Weights of a small contrastive image-text model: soap at rate 0.0029, trained on flat shapes of many kinds, plain or patterned, on busy backdrops.
Rows from block 2 of the text encoder of a small contrastive image-text model, named by matrix and row number. Rows with one number within an expert belong to one neuron, the router's apart. Each number is 128 + 32 x the weight over its row's rms, rounded and kept within 0 to 255. All counts start at 0. After the name is the row's rms in percent of the matrix's.
Before each expert's rows are labels from the 100 texts, of 14848, where the router gives the expert most weight on average: "fires on" is the input token at the peak. Only what is clearly more common there than usual is listed. The data: flat shapes of many kinds, plain or patterned, on busy backdrops.
# router: router (text_encoder.blocks.2.mlp.router.weight, 8x256, trained with AdamW), inputs 0-127
# up: expert up (text_encoder.blocks.2.mlp.up, 8x64x256), inputs 0-127
# down: expert down (text_encoder.blocks.2.mlp.down, 8x256x64, transposed), outputs 0-127

# expert 1
fires on: "c"; "x"
router.1 077 [160 156 171 118 108  97 130  99 152 119 137  67 160 135 146 115  85 133 140  91 112 148 112  89 154 122 101 161  72 169 140 104 143 190 153 121  74 127 137 159  66 171 148 109 134 129 195 119  92 146  14 161  91 169 144 115  85 140 116 167 177 146 163  85 136 132 121 159 126  69 145 105  99 109 104 114 116  82  79 155 145 109 148 102 118  84 169 120 114  89 145  98 155 174 191 215 137 128 198  92 110 159 149 143 133 152 132 111 117 112 139 147 132 181 106 124 169 118  89  97 178 146 117 110 103  85 161 121]
up.0 068 [120 130 104 109 111 138 150 133 154  39 122  75 149 161 105 201  56  91 174 154 111 137 113 136 161  85 188 152 145 127 214 130 129 125 123  81 156 122 129 159 106 105 148 185 144 158 154 104 120 118 122  93 130  60  73 115 134 116  81  86 196 139 126 108 142 148 120 127 130 163  51 125 162 123  94 158 149 111 132 136 209 107 112 130 129  95 136 142 169 176  56  64 174 136  98 155 140  89 157 123 143 122 161 161 127 136  70 134 203 134 166 113 123 130 163 143  86 118 151 171  96 164 145 112 140 103 122 105]
down.0 070 [ 85 121 149 106 106 112 160 111 145 143  85 135 126  95 162 156 118 161 123 137 173 112  66 156 168 146 107 133 151 180 132 138 150 104 140 191 114 139 125 157 153 124 137 133 130 170  71 180 164 105  88 171 145 142 183  99 138 128 109  91  99  93  96 101 124 105 126 155 133  79 130 154 101 140  73 119 134 147 121 108 109 100 207 146 107 173 122 209 140 149 137  95  58 112  77  87 127 109 123 126 138 165 125 134 125 125 130 109  98 115 130  90 151  80  88 140  80 163  82  93 104 149 126  90 106 161 129 105]
up.1 097 [138  78 104 200 109 165 148 155 165 140 105 147  95 129 174 141  93  68 163 104 143 114 123 144 128 188 112  85 131 139 175 121 139 159 114 103 127 130 144 135 184 163 115 174 112 108 145 120 131 120 118  78 185 146  82 138 133  93 155 117  57  57 103 142  70 121 119  95  95 117 110 148 197 105  95 109 120  98  87 117 139  93 135 133 109 127 164 148 145 176  77 138 169  96 157  89 136 142  87 110 123 118 160 170 124 166 122 112 181 131 166 172  76  28 169 172 129 141 132 140  80 152 152 129 146 136  93 212]
down.1 098 [140 114 125 164  93 130 102 121 123 136 133 110 113 137 159 158 109 128 155  74  98 131 119 109 104 125 158 135 216  62 205 156  36 117 133 141 130 176 148 102  92  91  58  98 168 198  94 127  78  74 147 184 142 144  94 198 141 146 137 148 169 145 129  82 139 119 120 129 164 134 133 121 148 122 180 123 147 140 170 168 168 106 117 132 112 131  78  98 168 135 173 144 230 121 149 135  57 100 174 114 170 156  80 145 153 125 121 109 121 144 135  90 121 139  85  95  85 137  84 111 119 132  36 103 148 116  86 125]
up.2 067 [115 114 195 122 108 139 194 122 207 109 134 153 171 113 130 165 107 104  96  89 136 181  70  51 115  79 115 111 181 157 142 102 169 131  37 137 192 115 158 149 113 170 126 127 130  89 113 190 191 111 137 135 115 119 107 112 151 157 162 142 108 169 128 109 131  65  94  69 119  98 137 103 157 160 193 124  75 119 143 157 153 154 159 122 184 131 119  89 127 137 121 123 196 105 151  80 110 211 165  73 145 143 118 163 114 106 176 120 160 141 102 118  99 135  86  93 108 114  95 121 148 132 128 147 136 120 161  90]
down.2 071 [ 93 147 176 109 131 144 164  67 126 112 141 106 155 111  91 153 132 152  92 140 154 107 199 205 188 114 120 192 172  53 146 141  99 164 133  94 164 134 104  98 137 141 141 153 133 112 159 125 142 157 130 147  94 123  74 113 125 119 175 108  97  74 115 146 146 158  85  91 114 119 155 161 100 129 147 107 150  68 181 165 109 134  71 120 129 150 126 178 132 139  86 188  65 130 103  59 152 155 130 197 162 127 110 157 158 113 138 121 106 126 132 119 199 181 176 119 118 105 129 156  69 213 192 123 136  76 119 181]

# expert 0
fires on: "i"; "r"; "p"; "u"
router.0 093 [115 131  63 126 135  62 144 104 149 137 129  97 131 172 143  73  81 193  54 135 145 114 116 119 179 113 138 157 134 139 152 162 165 151 143 135 103 150 119 129 109 154 138  96 105 106 130 127 105 150 116 159 164 104 157  82 112 150 112  98  88 101 125 106 154 128 108  68 182 115  97 162  82 102  56 157 151 100 111 201 169  95 141  56 134 105 150 188  88 197 163 180 151 139 122 111 109 139 132  76 133 121 144 175 150 123 110 117 111 130 151  99  66 116  91 114 175 148 144 106 140 149 108 127  89 117 143 127]
up.0 097 [162  78 106 140 139 140 124 119 139 106 150 157 110 175 103 162 166 107 109 149 150  88 117 143 150 133  74  86 137  94  63 105 178 143  56  85 156 151 108 109 172 140 114 113 107 143  84 102 113 129  73 124  90 157 141 163 207  78  98 159 133  75 129 126  79 137 121 112 135 137  93 163 128  78 190  22 108  95 132 137 109  47 128 121  95 128 157 140 133  80 141 123  98 162 113 158  79 101 129 104  88 117 130 133 170 141 146 159  98 183 122 151  93 135 126 138 183 120  62 172 185 118 132 143 161 103 125 114]
down.0 096 [112 148 164 154 121 132  88 105  87  83 100 139  96 128 185  62 146 153 114 114  82 135 145 125 159 172 135 121 121 132 109 152 208 155 149 111 137  98 118 159  98  82 116 143 132 145  96  90 103  60 177 123 123 146 115 173 114 116  97  83 106 119 122 115 111 142 124 141 126 156 133 180  95 137 106 169 108  67 122 129 148 116 130 129 167 134 126 154  94  88 108  50 176 125 158 127 143 133 134 142 115 112 139  86  98  99 168 124 106  53 153 124 125 111 192  74 120 145 136 151  94 137  79 187 183 119 105 159]
up.1 094 [ 58  96 128 131 143 120  90 140 100 139 158 118  98  62 124 122 158 112 101 138 186 175 133 140 113 168 100 136  68 119 101 137 138 141 108 160 109 141 104 111  93 115 184 156 138 160 133 115 136 108 171  65 141 142 126  66 153 118  91 142 150 136  78 137 130 127 147  88 148 127 153 159 177 161 173 129 118 138  89 134 130 169  91  97 162 112 121 212 125 138 100 137 191 177  51 136 167 105 168  95 173 161 102 113 150 130 169 212 157 196 143 144 122 173 122 106  73  79 102  72 135 178 106 132 163 137 104 129]
down.1 096 [116 127 160  67 123 108 186  63 108 185 157  66 165 167 137 187 166 133 199 112 189  94 129  90 117 140 110 124 121 107 119  50 133 135 119 106  68 198 126  87 114  85 119 104 112 141 130 105 140  98 166 119 154 140 117  72 109 146 148 118 143 109 111 146 138 145 160  71 134 147 135 119  25 119 161 184 104 165 122 172 142 134 123  96 134 161 120 126 135 182 107 117 118 143 155 111 141 110  97  75 130 113 146 123 140  81 104 109 156 139  80 126 154  74  89 170 142 169 129 137 136  53  93 144 163 147 121 126]
up.2 096 [125 120 141 100 144 151  69 126 158 157  81 156 127 141 155 149  74  76 150 151  97 120 123  87 133 110 105  85  98 100 149 115 141 204 121  94 109 135 148 135 121 120 115 131 132 117 131 144 209 124 131  95 100 220  92 197 178 152 123 116 149 112 128 171  64 118 115 142 134 105 168 122 119 134 102 126 129 141  92 116 113 149 117  90  97 150 130  45 119 149  65 115  83 101 120 143  77  83 130 145  78 137 120 153  91 122 180 146 147 188 142 104 137 161  88 124 144 148 120 153 156 111 160 129  75 163 133  97]
down.2 102 [131 163  75 142 152  71 142 141 127 172  77 117 123  86  67 145 164 160 136 118 101  90 118 153 117 174 174  63 110 175 132 102 143  95 135 104  81 104 152 117 164 116 118 148 151 140  92 119 103  56 120 112 162 141 126 133 168  98 137  84 126 172 144 115  90  89 103 138 104 114 126 163 103 173 140 121  75 151 138 146 115 118  86 137 150 108 153 162 174 124  96 132 147 106 177  96 187  87  72 117 104 141 146 110 131 121  94 105 116  61 156 189 110  82 129 124  79 121 156 135 127 195 148 100 137 112 169 112]

# expert 5
fires on: "r"; "c"; "d"
router.5 080 [164  69 163 126 147 104  77 154 132  91 104 135 116 124 107 108 147 176 165 195 133 146 157 131 133 105 169 191 184 122 135  88 151 126  98 128 154 145 157 159 164  50 147 164 142  67 155 120  97 103 142  74 126 123 112 123 168  94 200 117 124 137  79 118 155  74 128  92 146 104 105 117 107 171 158 103  80 125 143 110 127 125 188 121 137 112 157 139 116 146 116 157 165 112 149 149  99 197 163  97  94 148 126 140 121 198 155 157 127 116 132 172  82  86 124 160 122  95 172 132 158 189 141 117 171  79 174 139]
up.0 093 [135 164 102  86 126 146 128 154  88 116 159 163 123  60 182 177 108  96 122 160 144 155  88 186 176  93 118  64 127 126 121 106 123 137 101 108 178 123 129  98 151 128  76 155 100 159 210 117  80 153 159 160  59 138 160 152 104  76 151 131 151 178  50 131  71 172  86 117 140 133  99 124  72 127  83 142 141  97 181 109 140 112  96 175  77 131 107 132  71 144 111 120 172 136 152 130 146 159 166  59 133  90 156  91 165 155 145 129 151 121 145 163 155  75 146  87 104  96 142  88 160 151 123 109  71  99 145 126]
down.0 092 [146 129  97 174 144  94 155  52 159 156 112 120 123 101 127  50 181 168 119 162  72 114 158 150 149 174 255 187 158 111 123 151 174 136 128 133 125  92  97 157 115 125 132 125 114 129 120 132 106 118  71 173 136 139 223 125 116 108 176 164 119 137  85 199 163 113 146  98  86  85 112 110 153 124 117 148 138 108 123 117  67  91 101 136 101 108  63  73 111 107 172  70 120 184 183 137 117  57 120 132 103 124 100 150 122 101 101 115  94 116 106 120 139 121 124 101 137 122 126 150 168 115 147 112  94  93  87 117]
up.1 095 [158 118 178 158  93 166 122 155 152 139 126  88 142 105 109 150 112  94 154 154 172 131 129 152 159  52 176 179 150 169 123 146 151 117 148 118 155 123 121 122 194 151 128  90 170 136  93 140 159  74  68 129 123 101 155 102 105 157 101 127 137 119  69 152 160 130 212  75 108  96 171 154 117 146 106 145 149  95 130  89 109  83 107 112 129  73 130 136 174 147 105 169 158 133 165 143 103  62  70 112  99 115 114 108  83 115 122 110 137 165 114 198 101 133 117 126 140 148 125 137 180 227 164 146 150 148 109 140]
down.1 090 [ 77 136 163 158 127 136 170 124 154  91 140 152 156 155 153 130 114  85  50 139  89 141 158 188 127 132 119 113 139 111 231 163 131 101 159 140 116 176 144 140 108  66 140 162 113  78 134 154 148 160 202 127 147 166  89 146 147 149 101  89  87 135 149 132  83  84 196 112 146 101 107 105 120 103 108 145 136 117 142 122  96 160 144 118 106 167  69 127 103 123 131 128 168 118 187  85 176 161 156 156 121 150 109 134 138 129 175 139 133 188 167  78 119 123 107 100 116  74 115  98 135  84 157 104 128 134  99 119]
up.2 093 [123 105 140 135 103 136 101 124 152 136 119 133 164 108 118 131 110 126 109  98 135 136  80  88 183  82 153 177 126 149 119 111  70 153 120 148 109 103 103 155  88 129 117 122 114 148 208 117  72  99 181  97 122 154 101 148 123  90 109 181 105 187 146 137 112  82 178 137 177 102 128 102 143 171  83 157 192 100  75 101  92 162 155 139 187 137 108 108 133 129 109 163 124 172  65  99 115 155 101 102 119 138 109 134 143 155 121 190 128  69 139 139 174 154 106 140  97 148 119  83 137 132 101 165 139 137 141 105]
down.2 099 [133 195  70 196 133 149 139 137 136 150 163 145 203 109 117 123 110 138 126 156 152  93 152 170 137 124 131 167  93 136 182  85  46 122 149 117 175 134 180 143 129 124 134 138 182  93 120 183 134  79 119 167 145 181  92  98  89 139 162 111 114 140  87  78 137 101  86  88 143  91 190 147 116 166  77 102  66 152 153 157 130 175 130 142 121 107 121 145 164 156 141 125 148 153 132 139 101 103 143 164  65  70 150 164 147 163 132 141 159 123 137 156 126  74 111 203 128 142 108 158 112 136 110 163 139 143 170 139]

# expert 7
fires on: "h"; "w"
router.7 102 [165 148 155 114 125 123 142 113 111 143 186 100 142 120 143 177 127 166  80 104 114 139 144  94  83 110  70 172 157 155  72 154  77  93  81 143  88 133 121  82 137 106 140 134 130 167 143 109 117 124 113 114 105 107 144 157 125 103 171 147 135 116 125  94 133 138 154 166 168 102 111 114 129 132 104 136 106 151 144 101 134 140 105  88  34 167 103  98  71 133 174 125 181 138  75  99 146  97 143  69 192  93 107  90 188 103 127 161 200 130 157  89 102 154 105 157 143 135  59 131 143 159 155 107 127 107 168 157]
up.0 122 [111 128  95 132 138 178 142 131 157 120 150 142 101  87 164 120  89 186 128  79 116 188 121 182 149 151 126 117 104 188 106  93 128  82 147 147 120 167 138 151  87  78 101 152 135 122  75  78 102 176 132 178 129 128 106 148 138 134 134 151 104 106 115 116 146 132 106 168 161 184 147 178 165 115 141 140  82 141 119 101 114 145  89 118 123 115  95 133  74 171  74 142 165  74 137 151  91  94 130 156 148 130 104 155 124  89 154 123 126 160 123  95 130 155 112 143 176 117 202 113 106 125 192 161  70 116 100 123]
down.0 110 [ 48 133 135 107  73  95 131 151 162 112 132 134 106 121 127 126 242  90 156 155 136 147 117 167  87 114 118 117 177  91 101 181 171 141 119 103 149 122  86  96 101 194 107 108 113 110 147 147  84 135 144 152 159 134 123 106 134 143 113 127 130  92 116 213 161 132 169  83 117 102  84  68 172 109  92 117 146 120 107 191 120  49  89 158 110 104 118  89 161 142 128 113 107 146 147  90 122 168 139 118  94 117 151  84 103 106 151 122  79 127  61 111 102 117 138 106 103 151  61 135 103 130 125 136 150  64 178 161]
up.1 108 [139 198 124 153  73  87 171  93 164  95 139 102 118 133 138 123  87 133 126 104 134 182 118 167 139 114  99 142 136 158 120 144 150  53 168 146 106 168 110  84 182 132 115  68 142  94  81 111 149 109 120 112 171 124 105 110 142 102 142 202 190 161  84 143  95  98 147 174 124 110 126 150 101 174 186  81 122 172 141 108 155  71 147 140 107 121 101 138 118  90 156 131  87 125 150 174 218 189 152 149 128 142 164  77 182 139 111  69 154 160 123 149 125 159 120 143 109 160  62 135  71  69 117 144 126 170  58 120]
down.1 107 [155 126 129 164 158 152 186  98 130 132 103 139  69 108 152 121 152 101 174  86 125  96 130 109  99 141 156 137 163 190  76 114 100 143 117  89 133 130 141  78 131  81 123 124 117 117  86  81 197 171 157 102 164  92 136  52 143 145 117  81  95 134 139 111 145 154  33 141  95 105 154 133 144  34 144  92  85  68 134 119 146 150  82 171 139 126 128  80 141 125 139 142  80 154 143 114 144 154  81 180 141 142 130 212 135 118  94 130 141 146 138 133  26 136 151 118 184 177 107 108 131 129 108  95 102 109 109 159]
up.2 077 [173 123 170 186 127 105 133 104 105 165  83 120 185 110 121 167 142  94 110 178 168 113  98 116 219 117 147 162 102 160 133 121 144 138 148 110  80 188 146 124 132 122 176 122 122  69 114  89 144 155  96  87 129 134  87 100 118 169  95 139 123 150 100 116 132 155 120  68  76 108 170 161 153  82 140 166 160 137 114 146 123 109 138  82 125  98 155 102 145  99 115 122 183 129 182 162 165 127 127  89 135 135 153 119  85 141  89 136 114 135  19 104 191 128 105  80 148 142 122 101 106 134 146 156 104  91 103 103]
down.2 082 [137 131  96 187 129 145  81 159 144 115 115  66  89  96 199 123  81 136  78 130 145 112 184 145 184 118 145  98 136  94 162 128 124 120 121  92 153 138  96 119 161 184  84 139  96 109 134  94 183 158 160  76 137  78 193 128 159  74 118 143 142 120 112 121 107 142 149  84 121 147 147 120 154 136 151 145 103 139 148 135 183  34  77  90 103 154 109 106 159 160 121 147 117  82 111  95  94 114 137 157 127 144 163 149 166 146  88 100  62 113 135 159 141 119 127 125  68 124 109 110 125 193  77  32 136 164 141 139]

# expert 6
fires on: "d"; "o"; "r"; "c"
router.6 077 [139  98 121  94 108  89 160 172 115 167 143 137 142 105  99 118 112 100 130 145 130 121 114 179 206 169 112 103 136 136 184 132 178  93  64 107 153  83 143  58 131  38 182 124 149 113 156  96 112  94 108 152 139 127 141 184 115 148 161 152 175 158 179 108 121 140 125 145 101 123 201 104 105  84 120  94 161 143 129  91  73 181 161 111 119 121 114 105 147 182 121  88 113 136 166 145 107 134 130 111 103 165 159 192 122  64  68 154 179 153 145 130 120 141 159 153 125 118 159  93  64 122 124  92 107 113  99 118]
up.0 120 [143 136  99 129 179 131 131 128 122 127 135 111 100  99 141  83 124 170 174  92 105 125  78 118 179 117 102 139 100 121 120 141 134  94 148 144 131 152 108 118 133 162 150 204 114  58 163 138 100 105 115 104  53 125 127 154 128 146 184 127  56  46 139 117 116 127 156  88 131 165 167 168 151 133 134  96 150 110  92 113  67 124 123 138  92 150 113 141 173 129 154 151 147 128 163  84 183 104 200 114 151 110 177 120 161 129 137 101 139 126 115  89 133 146 153 137 111 113  86 130 105 143 110 145 102 139 142 118]
down.0 114 [117 121 146 168 124 162  99  63 128 128 108 144 125 115 168 143 169  72 112 134 177  88  85 141 148 177 182  88 141 124 171 106 179 134 113 102  95 137 119 124 194 120 169 174 130  86 155 123 121  90 149 107 138 105 103 134 189 195 114 121 114 161 109 138 177 143 141  93 210 120 137 166  96 111 178 156 128 107 115 131 111  94 117 108 157 117 104 129  99 158  68  98 103 102  88  72 202 173  90 134  73  88  47 162 119 142 125 201 139 114 132 215 116 158 105 104 156 127 132  74  92 182 142  86 173 110 128 104]
up.1 081 [ 93 162  84 131 138 157 157 124  91 110 211 108 147 190 169 126  79 175 127 126 113  61 128 148 138  73 133 186 120 129 169 160  89 126 119  94  81  89 143 111  96  86 111  96 121 120 142 144 108 154 118 128  90 143 144  68 136 116  90 110 132 137  97 124 149  74 151 141 151 123  83 169  99 126 233 135 105 196  55 141 134  86 168 159 122  94 123  96 123 105 140  89 135 155 169 132 138 156 141 132 104  65 128  95 125 146 126 179 111 136 137  79 191  85  83 125 120 143 196 188 164 139 124 132 115 188 127 141]
down.1 081 [169 144  68 186 142 141 129 152 129  96  74 143 135 128 181 140 176 133 121 157 179 151  80 127 152 112  60 146 161 130 124 136  99  64 149 172  81 144 141 166 192 160 136  74 104 135 166 142  77 164 151  81 143 134  90 132 165 152 113  93 124 211  85 151 175 156 131 101 113 133  98 111 126 157 127 137 148  84 122 154 134 132 120  91 166 156 110 185 146 154 122  37 106  93 184  93 166 106 113  74  69  98 147 112 150 167 160 161 135 138 121  77 173  65  94  94 166 147  87 142 131 106  52  96 121 167 174 113]
up.2 111 [ 96 143 158  90  96  46 114 179 175 102 109 174 188 130 152  69 133 176 124 182 124  39 140 109 142 136 150 109 139 134 134 107 124 141 129 133 127 138 164 129  98  56  88 195 150 117 109  31 153 117 152 134 100 137 133 164 151 110  84 180 170 159 150 140 116  85 139 149 178  70  87 122 126  96  63 156 136 163 142  61 128 188  79 173 126 137 137  94 172 132 105 168 162  87 154 185 106 127 131 162 132  64 110 120 128 108 176 112 107 133 127 116 113 186 189 148 101  99 110 156 111 120 118 123 131 192 113 162]
down.2 113 [ 91 135 184 138 109 126 137 153 121 107  93 120  34 136  90  90 133  76  85 128 192 122 144 135 131 142 164 108 151 162 140 108  57 106 185 165 102 148 116  77 130 131 105 138  80 143 217 142 187 117 191 141  99 111 117 111 119 116 149 117 124 133 136 175  48 192 154 119 109  86 161 112 159 118 143  74 118 118  78 148 126 116 118 186  58 110  91  86 115 134 128 198  78 122  87 166 154 135 124 105 146  91 127 105 175 115 111 166 104  56  76 138  78 150 148 120 181 112 148 118 115 171  88 127  93 130 124 173]

# expert 3
fires on: "l"; "t"; "x"; "d"
router.3 073 [107 160 106 142 116  77 181 114 178 129 135 105 174 188 154 164  83  91 135 117 174 153  70 147 127 119 117 101 132 157 144  96 121 157 114 100 126 113  91  62  93  61  99 116 188 134 174 102 196 124 104 112 133 128 154 127 100  83  93 196 181 145 117 117 104 168 108 160 123 118 213  57 118 172 121 123 167 152  72 111 132 135 134 127 115 147 113 122  97 130 114 105 127 130  85 205 151 144 146  70 137 119 162 120 113  84  89 165 136 131 104 146  71 175 115 175 110 141 125  92 150 112  94  95 113 100 127 173]
up.0 102 [172  61 154  93 137 109 118  83 143 100  83 114 139 148  87 149 133 167 126 107 153 154 119  90 107 129 169 135 195 132 104 142  68  99 126 158 119 123 156 127 140 149 136 111 107 105 103 131 200 105  96 131 144 143 129 115 117 175  96 128 106 128 101 150 138  96  72  68 129 111  89 175 105 127 111 111 140  92 147  71 110 110 122 115 144 136 122 132  61 126 208  89 107  59 165 146 174 110  77 173  50 166 126 143 138 150 149 131 162 155 139  91 144  93 101 108 146 132 136 144 119 112 125 125  61 155 103 122]
down.0 103 [155 124 138 160 177 140 137 150  78 159 112 162 136 142 133 148 186  97 125 151 126 108 171 129 169  34 143 133 101 220 138  81  68 106 127 177  85  84 154 167 120 106 117 138 126 141  99 125  93 131  98 151 134 131 144 128  66 139 129 106 132  67 101 149 138  95 143 189 114  69 112 125 147 155 122  79 133 110 140 167  99 207 121 128  87 134 170  95 173  92 213 156  93 107 152 102 126 133  99 117 206 139 202 122 140 176 140 116 148 102 143 108  65 137 119 162 146 159 174 127 122 149  89 167 188  58  34 114]
up.1 103 [ 70 152 148 145 115 185 129 185 154 124 139 156  93 161  88  89 120  88 137 211  77 107  93 137 133 109  87 149 145 135 126 114 111 155 170 131 146 146 149  86 156  92 106 115 170  51 104 120 202 123 102 161 157 146 143 134 128 112 124 191 108 133 137 137 130 127 183 143 147 109 110 112 157 140 125 160  52 170 137 170 119 110 168 148 147 107 124 131 120  41 111 132 164 162  97 100 125 148 160 126 127  80 181 131 120 140 131 149 107 131 143  66 139 171  74 165  82 124 128 127 143  90 113 137 152 164 116 151]
down.1 113 [131 158 178  87  67 106 156 166 115 107 132 162 136 101 110 127 150 154 141 121 151 121 112 128 144 138  93 120 130  99 154 137 120  90 197 104 100 122 143 116  83 153  75 160 167 107 174 198 100 139 107 166 164 157 111 182 134 135 124 127 110 148 132 148  89 149 150  88 176  95 132 116 114 144 155  95 121 135  97 120 158 108 158 121 126 210 166 106  75 223 101 119 164  60 154 150  45 161 107 169  92 157 135 156 106  50  88 109 178 169 199  95 153 113 176 137 173 151 122 155  77 107  95 131  84 125 128 158]
up.2 107 [154 103 156  78  92 124  84 127 138 156 142 100  87 120 164 168  80  87  98 101 109 103 101 133  85  88 121 137 142 122 174 169 108 113 191 115  91 146 124  90 147  46 163 104 119 121 138 132 118 123 127 160 128 142 154 163 190 105  92 131 118  73 135  91 134 160  98 128 124  98 244 119 126 124 153 140 120 161 114 134 139  94 111  81  99 133 113 168 136 141 117 200 116 115  80 168 108 113  66  76 163 115 203 121 101 120 127 170 178 103 104 165 161 100  70 155 122 166 129 135  71 120 118 113  91 176  96 171]
down.2 109 [188 115  95 163 148 164 144 111 148 162 116 112 166 100 178  93 122 187 126 101 154 144 155 164 126 196 115 156 180 139  99 188 148 136 154 134  97 100 103 156 109 171  81 111 130  95 151 176 153 115  99 100 162 146 160 135  83 126 142  99 149 137 111 125 110 119 161 125 111 137 107 159 116  76 128 133 158  80  97 144 197 137 128 117  87  59 104 138 124 209 155  74  96 112 125 101  98 153 130 123 138 121 175 154 106 118 108 119 149 110 120 112  80 116  95 170 145 139  85 152 126 161 168 102 159 129 116 113]

# expert 4
fires on: "i"; "m"; "g"
router.4 100 [120  92 198 100 102  81 154 135 110 149  68  78 147 122 150  90 167 104 137 163  64  82 150 164  52 158 140 193 103 132 140  97 143 126 149 131 152  41 119 134  70  86 145 174 152 181 196 108 121 108 152 180 135 161 117 182 160 129 114 126 138 108 131 111 112 189 130 126 121  87 182 105 131  69 133 115 117 160 135 118 138 108 101 156 147 128 153 105 124  60 123  72 140 141 106 119 153 156 162 123 115  95 119 128  98  97 127 118 153  94 166 165 120 193 114 142 108 154 143 148 102 160  89 123  73 130 120 106]
up.0 103 [141 128 179 143  91 145 131 154  94 122 171 138 176 148 120 128 138 136 167 156 195 122  78  99 136 167 155 108 145 109 191  80  85 126 143  85 171 147 119 185 141 129 147 171  96 150 155 146 132 132 101  89 150 137 117 116 133 103 139 144 122 137  58 142 121  87 154  86 152  84 185 130 140 228 157  93 134 103 105 119  92 121 179 127 150 122 137 139 114 135  88  88 193  93 112 128 141 182 141  80 164 135 160 110 123 160 122 196  82 102 149 175 106  91 108 160 105 194 132 104 153 163 167 154 104 114 101 145]
down.0 099 [126 170 121 158 139 143 123 158 151 129 176 119 132 128 137 130 173 129 115  98 120  92 172  96  88 146 151 145  92 121 157 117  80 120 129  85  83 154 168  77 162 150 111  54 122 149  60 145 112  79 125 135 122 130 106 112 144 159 104 152 135 118  86 141 154 116 144 131  86 116 156 157 164 110  88 133 121 136 109 186 141 114  80 163 153 152  89 160 142  98 168 212 148 117  76 102 180 139 110  21 109 102 128 115 101 107 114 104 204 153  92 132 145 121 128 179 140  97 163 113 118 144  90 155 121 113 181 166]
up.1 091 [177  62 162 130 160 106  91 111 139 106 126  60 186 146 131 102 116  93 114 142 172 140  77 119 152 168 128  84 205 145 124 113 173  87 189 225 121  93 140 136 173  72  75 104 144  57 112 143 153 158 105 115 106  90 149 145 124  90 148 118 137 196 122 116 116 102 110  80 139 134 146 119 136 100 105 114 146  95 117  98  86 161 176 153 167 151 112 130  97  98 134  96  82 123 111 145  81 153 162 189 126 123 100 151  93  87 156 135 126 147  96 128 109  74 152  86 121 164 128 140 164 173 156 107 154  85 171 124]
down.1 097 [ 98 174 142 141  84 128 103 213 119  66 100 111 168 124 130  96 192 123 148  71 140 143 174  94 191  98  78 115 147 139 129 120 132 126 125 127 105 157 135 117 165  74  87 117  82 176 171 161  71 170 166 196 144 102 140 154 111  94 173 142 151 112 133 182 166 120 170 135 108 175  87 137 151 131 198 110  92  85 117  99 117 128 118 146 104  72 100 145 112  95 185 104 153 129 118  99 172 125 119  91 165 144  59 110 137 127 137 105 148 167 103  98 143 111 107  94 106 127 101 111 148 109 118 176  69  89  84 199]
up.2 095 [ 38 141 147 161 122  79 115 124 136 137 115 163 171 106 109 203 112 191 130  81 158 121 140 167 100 127  80 153 159 117 134 101 124 120 159 154 149 168  73 130 119 155  80 104 148 110 152 116 186 162 125 117 123  94 134 138  90  85 181 116 157  94  97 132 103 182 142 119 107 101 181 178  89 125 132  80 111 173 110 121 120 112  78 203 139 121 116 110 145 187 111 133 154 159 133 138  83 119 167  91  91 133 117 106 106 124 149 209 111 126 175 116 161 106 183 119 151 104 117  66 122 108  92 126 182 118 142 120]
down.2 099 [ 98 201 143 111 153 149  68  82  96 106 130 146 119  78 134  94 132 143 166 115 114 160 111 176 169 117 115 153 127  60 116 157 131  94 148 118 107 135 127 165 139 142 120 169 119 171 106 162 166 158 102  68 175 179 116 111 143 172 150  98 124 109  77 150 117 143 181 117 136 144 115 158 159  94 142 142 143  99 121 113 144 129 134 146  98 180 139  96 116  94 139 118 201 123  93 162 147 118 130 165  79 111 152 178 184 107 145 174 128 184 112 110 117  89  95 141 147 122 145  77 136 117  60  71 173 104 128 120]